Rows from block 4, named by matrix and row number. Each number is 128 + 24 x the weight over its row's rms, rounded and kept within 0 to 255. All counts start at 0. After the name is the row's rms in percent of the matrix's.
# conv: 3x3 conv (model.mid.0.conv.weight, 384x384x3x3), inputs 240-247, a 3x3 kernel for each
conv.284 104 [133 160 127  60 112 126 145 143 139  85 116 145  78 111 127 125  93  96 134  96  91 120  76 131 145 133 130 123 151 132  70 146  98 130  93 150 132 132 112 142 109 131 182 137 129 122 128 149 123 118 139 113  71 150 104 113 100 131 154 103 114 158  94 101 115 103 111 175 112 143 120 119]
conv.285 104 [ 68 174 160 129 172 126  95 130  88 128 116 138 147 122  87 166 145 120 106 102 146  74 122 152 132 112 129 159 106 109 125 123 131 166 113 150 130 110 117 122 174 175 100 122 125  81  90 116 113 105 163 149 117 113 144 154 134 112 131 164 131 139 161 130 115 143 159 157 146 161 160 124]
conv.286 102 [101 186 157  87 154 146 143 141 101 113  95  94 133 132 108  81 137  86 162 143 157 131 102 135 108 165 164 116  89 159 155 147 116  85 135 122  87 136  95 142 120 158 136 114 111 122 142 144 145 145 169 131 106 115 134 190 130 171 142 128  96 148 100 141 163 158 129 150 116 117  87 162]
conv.287 101 [103 133 109 108 139 107 133 151 151  97 169 153 141 161 131 151  82 128 158 132 132 123 153 156 129 148 106 105 111  95 150 125  98 100 114  67 165  86 104 111 142  70 114 146 167 133 103 131 112 164 111 112  81 140  88  79 173 116 107 158 139 135 105 146 142 138 120 146 120 143 135  90]
conv.288 088 [ 88 116 165 150 109 119 143 143 114 152 137 130  99 162 152 151 172 185 148 147 124 122 129 122  97  96 131 122 136 140 119 125 153 156 179  82 101 168 141 113 151 173 159 181 108 110 130 153  78 155  96 123 126 195 127 153 135 127 127 137 142 142 103  95 114 136 133 131  96 141 125 150]
conv.289 103 [137 103 102 146  83 154 124 117  96 103 124 111 133  82 139 121 180 137 149 124  96 107 144 131 151 131 121 147  86 130 113 101 101 146 141 130 160 117 139 144 189 158 118 163 129 142 118 119 140 104 132 116 161 100 171 124 104 141 139 122 104 126 134 128 111 152 146 134 144  88  82  90]
conv.290 100 [130 170 113 125 130  82 156 109 129 101 125  80 147 136 148 150 150  89 136 177 107  92 122 129 160 124 131 108 144 160 114  98 177 121 120 168 160 118 123 125 114 115 149 184 172 125 117 112  78 129 112 137 135 149 128 119 111 121 112 155 119 142 171 126 131 158 117 149 159 163 113 144]
conv.291 090 [130 120 127 116 118 129 123 138 103 113 117 149 115 105 134 123 158 157 131 113 101 119 106 116  59 103 109 108 121 132 142 132 142 113 171 162 140 191 131 102 154  97  79 163 137 106 144 145 165 122 104 136 122 107 134 105  77 136 137  77 156 106 136 123 141 152 106 145 142 126 121 116]
conv.292 102 [115 149 134 112 126 139 118 129 121 106 136 145 123 140 108 147 132 120  89 139 170 108 107  77 140 100 103 126 137 118 149 133 121 110 167 159 121 153 143 113 106 167 105 149  98 114 142 151 128 137 150 143 177 121 117 132 155  99 156 133  93 117 155 119 121 185  76 124 143 115 120 158]
conv.293 102 [ 92 130 138 149 122 103 166 101 111  92 144 144 128 138 136 164 102 139 132 173 142  97 164 134 138  48 140 148 140 129 120 123 129 171 125  94 110 116 119 142 117 113 116 130 137 130 181 111 127 131 126 158 140 175 121 150 141 129 106 120 109 111 122 145  69 146 145  63 120 137 112 138]
conv.294 102 [139 122 139 106 139 126 148 123 113 104  71 119 116 135 172 107 108 154 128 167 161 141 118 128 104 136  92 160 136 104 104  77 117 122 101 111 172 134  87  84 122 126 186 197 129 145 164 132  72 153 127  64  83 138 114 124 111 112 164 111 133 104 129  98 145  84 143 162 115 105  96  63]
conv.295 102 [136 154 150 121 136 123 148 105 107 113  96 140 117 147 143 143 131 139 129 121 132 126 143 158  90  90 128 102 115 133 107 120 137 129 124 150 125 136 130 106 162 101 153 121 156  90 132 175 106 114 138 124 122 124 153 112 164 142  72 154 147 121 137 139 172 137 130 185 143 166 129 151]
conv.296 103 [130 135 117 136 122 132 139 179 152 126  92  96 108 134  71 122 150 142  97 143 146 122 121 115 116 113 122 132 113 122 104  98 136 108 113 136 135 129 143 134 143 167 118  86  82 101 107 121  85  95  82  80 147 108 140 127 134 118 125 122 156 102 132 159 113 102 125  98  77 102 120 176]
conv.297 102 [152  78 116 139 118 144 108 123 132 152 150 129  89 109 123 152 113 131 135 131 122  96 181 141 139 142  98  76 131 126 109 161  87 113 152  94 158 105 135 111 100 164 147 107 191 146 110 166 109 160 131 161 126 104 129 116  76 102 117 134 134 108 183 116  92 182 122 147  93 132 125 124]
conv.298 101 [154 106 150 175 102 131 135 105 147 131  86  79 121 102 103 102 166 192 129 138 116 139  95 112 110 151 174 145  95  96 111 133  72 177 139 141 130  82 126 149 171 102 121 168 132 169 147 113 130 103 142 103 144 114 140 107 104 138 143 100 120 180 129 138 155  88 132  88 127 151  80 130]
conv.299 094 [110 129 120 116 130 128 137 184 148 163 139 125 145 127 118 141 154 152 132 101 115 119 116 155 109 129 110 104 123 153 116  79 149 112 144 162  87 123 121 146 116 134 126 130 121 125 170 156 137 149 111 122 168 119 123 111 192 156 159  91 130 166 144 140 126 148 128 164 124 127 110 103]
conv.300 102 [126 165 148 137 151 164 123 101 125  75 157 121 142 126 120 135 151 143 149 172 117 113 113 133 134 148 128  96 116 151 156 155 138 120 143 110 103 135 150 152 114 137 132 154 107 148 126 146 102 116 119 101 156 135 125 135 133 138 124  93 113 124 129 115 148 131 170 129 137 133 100 121]
conv.301 100 [137  86 119 138 120 143 116 100 157 119 114 151  68 141 128 131 122 190 122 130 121 121 147 169 134 111 117 130 158  88  92 124 166  85 140 119 104 117 145 136 123 142 107 116 156 143 160 141 138 101 137 117 118 118 133 130 124 141 129 122 107 111 137 118 115 137  98 106 116 108 156 126]
conv.302 101 [ 97 120 108 133 129 147 121 114  83  93 119 146 115 139 121 114 154 140  70 156 157 108 105 146 142 147 148 144 173 118 169 133 136  98 118 161 136 157  73 132 151 127 160 117 106 110 115 136 101 121 161 123 147 128  69 146 143 142 116 110 159  98 130 133 112 141 145 120 134 155 113 134]
conv.303 104 [166 155 163  95 118 101 134 160 110 166  97 118 155 142 189 149 117 103 149 112 187 138 118 160 106 145 185 168 123 169 107 101 157 124 147 133 143 156 124 101 143  77 135 141 159 170  78 169 121 146 207 139 151 110 163 112 117 131 141 147 130 143 126 109  96  80 109 126 124 120 171 143]
conv.304 103 [129 131 110 122 110 103 108 101 127 115 124 109 123 158 150 139 135 108 133 104 136 124 121 111 124 146 145 120 139 167 132 113 114 140 171 140 131 126 107  98  97 118 159  95 116 113 148 147 104 101 168 161 111 143 142 138  96 125 117 120 130 103  99 137 190 166 125 129  87 136 125 121]
conv.305 089 [153 116 128 117 100 109 149 140 164 156 141 174 176 110 134 178 134 115 112 135 133 186 118 122 101 117 106 175 108 150 187  84 147 150  93 140 144 140 140 136 100 177 118 125 133 135 122 160 144 123 158 121 127 125 125 186 126 142 111 121 111 131 157 120 109 125 144 144 120 124 148  93]
conv.306 103 [ 91 146 106 135 162 132 129 128 124  98 120 186 141  71 145 155 173 154 130 106 165 130 135 136 130 174 133 110 126 126 128 113 147 111 123 147  94 134  95 119 148 142 133 169 133 129 115 118 144  97 167 142 152 105  79 123  75 112 126 119 129 146 146 103 115  51 136 153 114 130  89 118]
conv.307 084 [ 70 136 165 100 127 140 151 135  98 157 109 119 154 121 174 108 144 115 131 138  72 142  98 117 108  98 147 150  88 125 150 148 122 127 131 113 115 122 170 108 103 145 132 125  99 175 118  82 183  74 138 113 114 111 157 135 122 119 118 109 162 112 144 125 143  98 129 140 137 113 146 152]
conv.308 100 [ 89 136 160 150 105 112 113  96 125 143 130 153  86 106 142 156 151  94 135 146  94 153 160 134  90 137 129  84 120 121 118 121 151  99 115 138 100 123 111 165  92 133  92  95 156 125 160 160 118 110 157 134 149  99 128 138 137 120 111 117 136 167 138 106 118 124 141 103 131 117 127 157]
conv.309 103 [102 130 106 119 193 161 121 125 154  87 161 117 105 118 116 149  90 140 150 156  93 113 134 130  95 138 120 112 144 125 123 126 146 130 120 106 154 130  62 162 149 161 126 115 103 106  88 166 126  68  89 155 136  95 140 133 117 121 146 163 114 117 141 145 108 114 117 132 131 103 114 129]
conv.310 102 [138 118 134 117 130 109  91 128 118 120 136 105 132 124 129 124 158 112 140 160 130 126 130 141 141 129 131 149 142 116 132 130 106 139 138 152 140 121 124 106 145  91 123 122 160 120 117 131 125 176 124  88 109 114 166 143 131 109 116 112 121 115 133 138 132 121 137 157 147 125 150 109]
conv.311 103 [120  53 104 120 144 145 109 150 139 142  89 109 119 132  86 136 129 124 108 140 169  95 176 115 135  98 106 123 110 119 171 143 105 131 149 132  96 136 142 163 103 119 131  90 111 138 120 135 149 164 114  88  95 136 156 114 103 113 164 132 105 130 133 140 141 128 153  98 134 118 113 114]
conv.312 100 [117 113  99 107 142 154 116 121 153 121 146  97 129 134 183 144 124  99 127 121 116 134 166 185 140 120 153 152 105 164 158 153 128 145 135 122 137  84 155  92  93 149 116 141 183 107 135 157 156 132 144 145 164 171 108 106 164 105 136 149 112 137 118 120 115 162 143 138  79 155 171 128]
conv.313 103 [122  94 135 120 136 130 153 126 123 167  96 121  72 134 151 160 133 125  89 155 121 147 151 127 106 147 159 128 153 147 104  81 148 145  98 121 135 142 153 120 157 153 125 131 135  84 136 130 142 165 122 141 183 127 170 130 115  88 152 173 132 109 163 109 134 120 158  96 131 123 164 139]
conv.314 101 [147 154 135 128 133 133 181  69 125 166 150 117 118 130 137 152 154 153 156 122 126 100 130 132 131 167 132  96 122 169 100 167 141 107 163 106  95 106  96 105 159 150  68 116 101 150 146 160 111 146 170  92 143 109 112 146 182 147 164 123 189 144 119 141 124 125 128 145 178  79 124 163]
conv.315 102 [102 135 124 142 146 130 144 125 144 144 139 179 129 102 129 130  95 122 144 144  95 138 162 119  86 106 130 102 131 126 127 125 120 118 103 156 127 108 158 167 166 159 129 178 116 136 102 123 112 131  67 111 116 126 144 129 124 103  98 103 107 130 138 172  86  96 116 157  60 154 124 107]
conv.316 103 [154 201 194 163 150  78 113 140 131 165 137 152 104 106 112 149  86 112 111 134 107 112  67 109 138 136 127 108 120 111 112 154  97 134 121  98 187 167 169 149 118 144 125 137 175  94 163 140 114 145  97  94  94 175 166 167 130 121 139 142 137 141 101 128 127  93 151 100 113 101  88 136]
conv.317 104 [132  77  78 114 102 103 121 144 137 136 103 126 140 172  62 157 149 118 153 176  90 186 146 119 122 119 153 114  81 191 131 129 157 157 142 153 160 118 123 127 122 142 135 100 152 125 105  92 176 139  91 149 140 141 128  99  95  96 105 122 125 137 148 116 130 113 125 138  92 136 135 108]
conv.318 103 [ 82 113 115 115 133 146 101 128 137 144  88 115 172 149 112 144 122  87 125  92 145 146 110 112 168 142 118 119 151 151 125 135 151 139 120 192  91 109 112 138 125 143 163 148 115 147 156 131 123 136 131 122 103 155 105  73 147 123 164 137 121 114 168 103 149 156 119 132 153 152 113 141]
conv.319 103 [110 150 133 134  97 141 129 101 122  95 140 140 125 107 105 195 150 107 181 156 105 104 131 150 166 161 123 138  90 104 116 157  94 190 123 159 138 131 148 137 110 106 131 120  83 154 137 113 122  87 134 172 127 133 130 112 118 134 111 166 116 127 114  91 149 114 136 150 135 119 142 148]
conv.320 101 [125 136 155 154 141 121 105 133 107 138 111 115 131 126 131 149 104 112 134 155 135 135 133  80 146 135  90 152 115 126 128 172 117 135 110 161 131 105 123 142  82 116 103 144 147 149 103 123 172 100 147 124 169 146 104 115 124 139 117 140 182 123 166 126 107 112 163 167 122 116 123 124]
conv.321 100 [113 103  96 138  91 141 154 100  95 131  84 106 114 110 138  61 125 149 165 158 130 164  79 139 129 122 135  95 145 150 157 133 161 101 138  91 141 133 179 161 126 154 126 124 175 122 133 111 117 119 133 115 103 167 141 120  67 147 138  89 115 117 178 113 121 142 144 171 151 116 144 142]
conv.322 100 [136 118 147 142 167 141 147 126 137 130 125 141 125  88 114 107 123 144 143 104 127 104 127 117 145 150 167 157  58 184 120 113 132 164 126  93 171 102 129 110 138  95 122  81 125 113 139  89 106 144 135 130  88 101 121 124 140 110 111  98 136 120  96 117 120 129 142 160 140 107 136 151]
conv.323 084 [107 147  90 130 136 134 153 112 149 154 136 156 131 134 145  97 164 152 102 122 150  95 144 114 120 142 146 114 101 121 119 132 153 158  86 171 119 169 112 122 103 140 115 141 142 149 126 175 102 175 119 159 123 165 138 164 133 114 133 137 112 142 102 116 127 182 155 142 127 151 139 122]
conv.324 103 [142 128 134 102 124 150  91 108 165 123 109 130  67 128 148  73 107 145 106 142 124 122 142 107  77 145 108 117 142 144  98 181 148 166 130  96 155 152  73 185  85  91 109 145 123 111 128 130 107 100 131 146 183 105 173 167  77 139 141  98 113 130 160 111 118 104 148 156 110 137 111 113]
conv.325 095 [102 115 153  99 115 138 146 181 137 103 114 145 118 166 152 125 143 130 116 134 121 157 102  87 128 151 140 180 124  93  98 161  77 113  97  97  80  89 170 163 121 153 158 171 168 115 124 121 122 101 125 120 113  83 138 100 111 119 128 139 121 155 121 131 148 103 116 128 116  82 142 150]
conv.326 104 [107 119 104 159 119 125 134 183 114 131  88 120 192 131 139 107 151 140 123 130 134 127 104 161 156  98 128 148 131  96 169 106 115 114  85 142 153 136 132 128 123  90 113 143 103 131  96 115 143 150 136 147 134 153 125 111 124 125  88 121 110 130 177 124 146  68 120 136 129 140  92 107]
conv.327 088 [142 115 123 121 174 120 101 146 123 133 169 127 137 134 129 186 136 145 113 116  88 115 118 119 126  97 107 199 114 113 132 156 114 120 126 144 116 112 145 145 132  88 109 145 159 110 167 131 169 127  90 143  94 106 181  98 167 147 116 143 136 175 137 131 105 106 181 127 119 137 127 131]
conv.328 106 [116 102 146 126 149 165 109 143 140 124  51 113  97 118 143 131 145 115 121 174 128 120 104 125  97 135 146 148 114 153 131 127 126 143 112 107 128 103 171 110 131 166 125 123 138 108 129  98 120 108 121 128 105 133 107 126 170 128  89 162 103 137 140 146 106 122 123 108  58 159 120 126]
conv.329 101 [103 121 162 102 131 141 110  98 174 138 140  90 165 157 149 126 122 126 166 161 148 112 149  98 107 160 120 168 138 114 105 122 133 162 135 148 152 165  96 140 136 154 160 121 138 135 125 130 135 116 126 105 119 143 129 115 175  87 122 171 120  74  93  93 122 127 113  92 118 136 165 119]
conv.330 086 [107 107 170 179 127 138 147 152 172 135 157 181 141 130 142  96 137 151 140 185 122 101 149 139 131 108  84  91 153 144 111 113 141 101 151 132  79 162 148 101 110 116 105 156 124 159 143 175 176 168 143  98  99 149 119 141  98 162 142 139 126 129 121 140  90  88 134 152 132 143 143 161]
conv.331 104 [164 124 132 150  85 136 109 105 128 140 119 129 169 113 128 159 132 121  99 124 112 104  83 159 116  97 105  74 136 101 105  97 133 118 122 116 123 115 148 123 133  78 203 144 148  92  81 120 142 133 134 129 147 101 142 159 114 128 124 113 101 126 101 111 150 135  98 103  88 116  92 137]
conv.332 089 [131 136  87 116 117 152 106 112 150 147 147 119 126 163 124 157 107 152 127 113  91 134  87 112 142 141 127  82 132 120 159  92 106 120 121 155 122 135 124 108 102 165  66 160 103 119 121 139 144 172  67 117  87 149 108 123  51 170 122 120 104 142 119 119 114 109 137 122  99 164 112  84]
conv.333 100 [104 133 107 114 116 107 135 129 147 134 116 160 141 125 116  88 177 163 135 156  91 114 144  94 162 132 154 158 173 119 136 133  73  70 127 130 125 119  45 127  77 113 130 139 141 146 101 126 124 143  89 135 181 126 117 148 120 103 136  83 114 119  95 130 166  50  98 126 147 111  71 181]
conv.334 104 [119 137 115 153 146 105 122 164 162 140 102 120 116 143  94  97 167 186 127 162 126 128  94 148 148 107 162 101  96 158 125 100 108 125  81 133 166 162 127 165 108  96 170  97 139 129 121 154 130 117 160 113 136 126 152 176 126 119 103  92 111 161 106 120 139 127 136 125 151 128 155 148]
conv.335 101 [151 139 139 149 113 135  98 143 138 106 110  85 101  91 141  93 120  97 136 118 109 139 167 120 110 124 141 135 123 112 110 113 115 115 144 186 164 165 171 153 169  96 123 115 115 156  83 156 108 130  93 125 121 133 109 139  94 142 148 102 121 125 111 123 141 123  72 131 146 150 143  88]
conv.336 100 [131 135 160 137 163 107 136 161 119 148 162 134 177 130 171 111 140  95 160 119 140 114 159 110 154 111 111  99 144 105 118 156 124 158 113 144  73 186 128 118 143  70 158  84 131 120 132 113 128 136 146 168 145 136 164 124 131 158 101 149 100 117 155 126 128 125 107 140 143 157 129 167]
conv.337 103 [144 142 111 122 150 144 110 129 152  99 147 169  80 148 101 118 138 164 135 129 114 131  94 105  84 141 159 136 152 153 123 117 142 150 127 130 138 139 150 150 136 144 147 102 125 126 101 115  69 102 143 128 119 121 122 104 143 111 138 139 104  86 137 134 157 163  87 106 107 139 128 148]
conv.338 103 [126 143 134 116 148 114 131 111 150 123 133 126 116 106  82  85  77 127 144 127 128 138 145 155  98 125  83  98 125  87 119  94 141 119 103 145 159 143 102  94 132 165  80 147 162  87 152 143 100 143 128 138 144 113 175 139 163 133 153  96 134 155 122  85 134 105 113 114 153 150 132 109]
conv.339 100 [113 139 128 119 132 137 108 120 113 109 124 155 132  96 119  90 110 148 130 115 145 128 113 116 141 127 134 150 164 175  99 149 171 157 130 156 118 107 146 161 141 138 162 129 124 144 124 127 111 144 120 177 157 148 100 116 157 152 120 122 125 137 101 122 145 119  96 153 115 117 173  89]
conv.340 101 [164 141 144 137 124 136 184  80 124 162  98 106 116 155 113 105  97 114 167 104 136 143 109 128 160 112 122 125 155  95 137 143 138 124 148 101 109 182 146 156 133 133 128 111 113 136 100 158 128 179 129 100 138 109 157 180  88 112 115 142 119 166 106 141 133 100  98 132 155 132 143 154]
conv.341 103 [102  99 157 102  54  69 143 138 135 118 186 100 148 129  78 156 134 161 143  96 108 100 143 138 101 133 160 140 109  88 113  92 137 154 136 110 144 142 155 131 119 162 116  79 155 129  74  93 114 156 102 153  87 168 154  80 123 146 104 117 140 141 124 151 122 133 155 102 156 137 129 117]
conv.342 102 [151  91 134 148 144 125 171 125 110 123  99 148 162 128 152 141 146  92 149 130 182 109 136 130 122 105 166 170 167 129 142 188  98 137 137 142 142 140  89 132 128  83 140  94 143 126 123 126 150 112  90 149  90 126 128 160 126 140 164 137  72 136 121 140 156 122  89 102 115 132 117 144]
conv.343 101 [134 166 149 144 127 119 134 135  90 169 130 144 159 154 138 159 101 132 135 112 119 137 149 127 120 154 111 103  81 126  90 117 128 109 127 206 137 154 138 130  58 118 121  61 106 156 140 184 136 147 106 157 142 151 141 124 150 122 117 151 135 124 173 102  95 130 160 132 144 129 180 129]
conv.344 101 [147 142 121 104 141  96  49  90 136 140 134 124 108 141 109 116 115 137 120 131 146 152 124 173 131 131  91 124 141  93 124 155 161 118 115 144  96 136  74 139 114  92  99  93  99 105 115  43 131 129 100 140 128  80 154 112 121 132 145 121 117 150 129 124 124 109  98 165 173 159 136  72]
conv.345 101 [137  98 145 124 119 102 170 122  88 134 103 131 125 111 166 118 119 174  93 123  66 149 140  94 102 152 137  66 157 154 157 159 152 128 118 106  86 140 194  95 122 168 162 155  95  96 146 117 114  95 137  85 101 127 167 150  93 135 128 131 156 144 145 137 132 121 126 104  98  90 132 130]
conv.346 099 [114 172 168 128  93  87 138 168 133 151 171 111  94 132 155 140  86 119 114 134 100 136 116 128 124 118 116 147 145  77 110 140 127 148 137 114 134 127 127 131 102 118 119 116 119 123 116  80 145 135 148 159 165 119 139 131 118 137 129 111 105 139 169 159 105 116 155 170 136 115 103 104]
conv.347 103 [141 121 117 102 129 116 104 156 161 129 163 114 167 101 122  73 106 110 140  86 114 120 167 121 141 184 122 113 141 101 156 136  99 173 122  70 123 110 105 111 108 129 145 120 130 135 158 132 127 138 172 157 106 132 123  99 158 104 127 102 138 147 121 110 139 174 123 117 150 165 159 126]
conv.348 105 [ 69  79 115 144 131 124 139 158 161 129 174 120  98 159 138 121 127  98 188 120  89 128 122 140 143 112 117 151 125 113 134 104 163 127 137 111  63 142 108 143 146 139 164 169 120 103 105 131 102 147 155 107 122 147 113  76 113 130 103 138 126  88 123 145  98 130 148  88 133  82  83 144]
conv.349 095 [159 131 142 139 138 157 122 137 190 112 116 129 142 114 142 122 173 108 110 144 132 135 122 134 154  73 152 159 137  96 149 133 160 109 118 126  71 156 148 145 118 135 112  94 147 118 128 115  93 146 130 118 159  86 169 149  73 162 112 134 133  82  99 107 108 170 155 124 133 104  94 111]
conv.350 102 [ 95 105  81 135 166 186 148 140 132  92 177 108 168 140 144 137 125  87 141 123 130 135 156 128 162 145 154 163 144 131 134 141 102 109 116 112 114 105 155 165 145 162 108 121 108 164 110 140 142 157 154 116 139 108 151 145 101 147 163 147 132 116 131 125 135  97  90 121  88 126  96 139]
conv.351 101 [103 118  98 128 121  94 102  94 137 165 114 148 127  93 140 120  98 105 121 112  96 133 122 159 102 131 112 145 143 105 112  91 137  88 124 152  77 111 129 113 131 158 128 175  97 128 126 139 147  85 165 124  76 105 134 112 110 111  97 121  95  77  99 173 148 109 129 100 128 121  77 125]
conv.352 105 [130 156 121 105 113 149 101 139 176 149 142 154 115 121  98 147 141 169 124 147 152 124 133 157 100 126 114 158 131 132 118 186 138 143 177 117 148 123 179 111 120 167 107 140 131 148 168 125 150 133 109 148 133  90 128 134 115 133  99 103 132 149 112 140 116 116  98 139 111 121  99 136]
conv.353 083 [141 148 122 159 172  70  77 179 174 187 145 137 108 160 178 174  68 145 142 149 116 135 133 114  81 137 124 121 113 108 169 100 116 179 139  94 154 175 179 162 100  77  90  89 124 129 149 148 147 120 155 183 138 139 135 138 133 124 121  95 159 172  80 175 128 121 114  90  93  83 122 152]
conv.354 103 [149 147 150 137 113 131 115 149 121 138 106  85 154 123 148 107  85 133  92 142 139 117 143 108 121 160 178 120 112 123 111 101  89 116 141 151 169 128 125 127 161 147 158 200 168 128 113  46 146 119  57 132 114 122 100 150 145 106 109 158 114 135 194 137 105  96 126 145  81 150 121 130]
conv.355 106 [147 138 135 152 118 116 142 165 138 113  95 139 119  76 153 134 154  82 127 116 135 127 133 153 127 128  84 171 142 115 150 132  63 129 139  98 178 128 140 143 126 110 164 149 130 121 143 124 115  79 105 144 108  96  92 110 139  93 110 122 153 153 131 142 128 167 107  93 141 100 118 129]
conv.356 101 [ 98  73 106 127 113 177 111 133 184 148 136 166 146  93 127 103 121  95 174 122 135 148 143 106 106 170 131 103 151 146 107 161  71 130 140 135 164 133 126 129 162 137 138 121 121 106 118  87 135 154 108 129 126 157 107 138 121 119 121 127 159 148 144  88 111 111 102 115  98  86 102 137]
conv.357 090 [137 134 132 120 114 132 128 112 140 141 149 149 112 125 167 117 169 113 139 126 149 146 106 152 133 104 108  70 161 126 115 106 127 137 140 109 151 140 132 163 152  94 159 122 143 134 151 196 166 110 167 131 120 136 128 111 169 161 117 104 100 115 116 156 147 131 155 123 168 146 150 138]
conv.358 103 [160 117  68 133 131 114 161 161 134  96  73 136 141 146 127 118 157 133 176 141 103 109 112 104 116 113 153 111 140 133 115 116 152  99 140 147 150 156 121 106 160 112  82 107 104 121  98  97 108 129  87  76 164 158 137 118  86 119 152  98 123 100 122 116 114 121 158 116 123 130 170 142]
conv.359 103 [154 140  57 158 123 124 158 123 106 140 114 127 141 105  89 127  85  49 144 108 118 125 131 111 130  97 149 115 113 140 101 130 130 124 100 157 153 123 143 135 112 145  99 131 149 173 106 127 120  87 124 115  80 115 132 152  92 116 132  88 134 160 153 147 112 118 145 114 140 107 140 102]
conv.360 095 [131 109 155 150 145 124 135 142 115 130 120 128 102 126 164 141 140 176 132 119 110 111 140 124 123 127 115 139 156 136  62 127 141 125 143  91 137 139 179  86 145 148 156 134 106 155 126 137 123 108 142 167 129 124 175 155 141 122 118 172 117 158 109 143 136 123 150 110 155 157 107  75]
conv.361 101 [111 150 127 118 119 102 187  98 131 163 151  88 111 117 138 120 120 139 159 128 112 185 115 133 123 154 124 129 112 137 110 132 138 139 143 145 113  81 132 162 166 116 175 124  80 139 130 144 101 139 196 127 156 152 120 132 125 124  85 120 103 133 132 159 124 135 151 149 121 150 134 134]
conv.362 102 [120  71 136 129 140 176 112 148 151 100  84 139 135 100 138 137 136 155 169 156 139 124 142 121 136 123  95 131 123 115 136 122 136 110 136 162 135 119 136 104 183 122 143 116 104 129 101 117 102  95 111 174 153 106 141 111  93 128 128 208 106 115 149 140 113  93 114  70 103 127 116 109]
conv.363 101 [113 157 115 132  94 132 137 165 114 104  84  87 123  69 159 137 172 153  98 128 139 129 132 159 119 107 166  79 118 121 111 132  86  96  89 160 143  95 127 148 122 115 154 182  87 133 124  89  91 169 109 113 119 145 144 114 110 161 114 118 137 198 117  98  93 122 129 104 127 135 136 146]
conv.364 079 [111  61 165 133 116 141 136 126 140  67  92 127 142 137 125 121 137 132 109 121 167 129 160 123 122 118 160 113 167 145 118 122 113 161 153 122 123  78 117 116 132 127 172 165 127 173 160 127 127 172 127 108 150 130 146 113 108 164 106 128 146 120 152 182 129 110 151 175  84 187 105 129]
conv.365 098 [137 175 117 164  95  48 121 132 131  84 142 129 148 133 113 138 149 130  97 137 179 121 150  84 166 121 127 136 119 124 110 130 160 107 124 122 154 107 114 132 124  85 102 160 126 154 152 135 138 145 144 143 100 156 157  94 126 119 132 145  82 184 153 117 121 153 168 119 126 149 144 125]
conv.366 102 [140 144 157 128 111 112 128 151 163 148 123 126 118 136 130 135 119 154 118 143 146 177 142 117  86  69  97 135 171 104 100 162 135 129  78 127 138 140 107 149 108  99  71 119 101 190 188 109 108 154 103 124 105 134 117 122 101 161 113 122 156 104 122 106 132 116 120 143 118 125 139 152]
conv.367 099 [177  54 141 120 120 163 125 146 175 125  99 154 153 120 123 129 121 131 129 118  98 103 155 116 147  79 131 135 147  47 141  99  92 111  94  75 144  99 129 123 134 156 135 158 130 143 117  94 110 109 165 137 109 119 133 112 144  99 115 144 127 114 116 128 153 140 123 144 109 127  86  87]
conv.368 082 [145  96  87 164 157 177  86 156 146 106 156 143 148 154 131 149 170 108 137 151 120 130 112  95 128 133 188 101 124 118 135  82 157 139 131  83 136 135 132 150 107 128  84 130 143 142 141 126 189 143 170 165  95 145 130 129 116 119 128  93 181 123 131  96 136 128 178 145 180 158 104  95]
conv.369 103 [136 132 108  86 112 122 135 136 120  81 135 154 119 195 119 151 116 114 143 137  98 137 114 110 136 119 108 148 170 134 139 170 144 101 146 136 105 126 138 103 137 106 121 145 123 143 113 163 128 170 108 150 166 124  93 143 151 122 125 131 157 119 135 165 162 108  83 127 142 135  95 130]
conv.370 102 [126 130 102 124 115  88 123 151 126  83  89 143  95  93 123  93 129 128 121 115 137 142 173 142 167 149 173 113 139 111 128 118  90 144 108 101 151 148 108 144 153 156 127 141 135 122 140  99 140 123 138 144 109 110  79 119 116 112 106 113 109 120 132 148 160 144 121 100  97 148 132 138]
conv.371 091 [104  98  92 136 149 141 145 114 130 118 148 102 133 149 114 127 151 157 127 141 140 106 119 129 125 116 150 111 143 168 114 118 115 114 139 137  48  55 117 110 182 112 119 150 131 130 142 112 112 144 118 120 169 145  86 133  91  83 169 134 103 130 118 132 142 148 125 139 147 138 127 104]
conv.372 102 [146 128 172 140 117 150 145 106 112 106 121 143 166 162 119 127 116 136 138  98 148 124 160 144 139  90 152 121 111 131 117 152 150 131 127 132  97 117 137  98 102 106 118 125  96 138 122 132 140 148 111 129 127 159 115 114 161  99 156 125 121 133 116  99 129 120 106 112 110 111 182 114]
conv.373 105 [159 137 147 170 103 142 143  52 128 168 123  96 130 145 118 133 122 138 138 123 121 114 115 135 158 125 127 139 157  96 125  88 113 143 145 155 137 121 178 145 131  97 132 117  81 139  54 105 105 151 112 145  95 126 145 140 154 144 179 135 155  94 135 132 137 135 141 112 159 119 170 149]
conv.374 102 [115 111 127 168 134 113 149 144 120 148 107 138 144 105 113 161 127 113 147 148 114 137  97 159  98 102 103 130 169 113  95 135 149 104 130 131 135 106  79 141 148 127 180 134 138  81 137 134 150 113 110 144  84 124 102 128 140 137 161 117 145 123 121 132 158 140 129 152 181  71  90 129]
conv.375 101 [119 129  82 101 115 123 126 168 122  65 113 177 162 136 141  79 146 111 130 168 107 134 139 123 145 146 150 108 104 104 142 103 129 122  99 114 184  81 151 150  85 113 148 150 175 149 156  74 112 110  94 137 146 154 120 148 123 184 109 157 130 105 150 144 136 101 126 162  96 177 125 126]
conv.376 099 [100 116 135 115 145 174  82 123 132 126 121  95 118  98 156 105 175 131 140 150 103 148 166 146 128 107 132 113  90 136 108 125 150 120 115 124 156 134 122  84  54 103 129 122 145 106 120 125 101 106 122 126 151 155 121 143 100 111 115 153  84 117 174 122 118 150 147 112 141 145 104 139]
conv.377 103 [138 157 110  95 125 146  65 129 141 134 139 137 120 106 122 147 100 167 141  88 136 157 165 150 121 155 182 113 121 187 119 159 101 127 127 114 111 139 151  78 120 136  27 158 119 164 119 137 168 152 131 126 137 158  53 164 145  77 185 128 158 118 117 120 158  73 179 132 150 137 118 132]
conv.378 101 [100 148 120 139 159 118 124 133  91 114 167 140 134 143 103 155 115 142 133 162 118 150 130 157 121  83 109 142 118 114 179 122 146 105 108 133 137 122  95 152 142 139 152 151 171 121 141  91 163  94 171  90  61 113  90 128 140 123 126  93 153 159  77 128 124 140 127 141 102 151  93  82]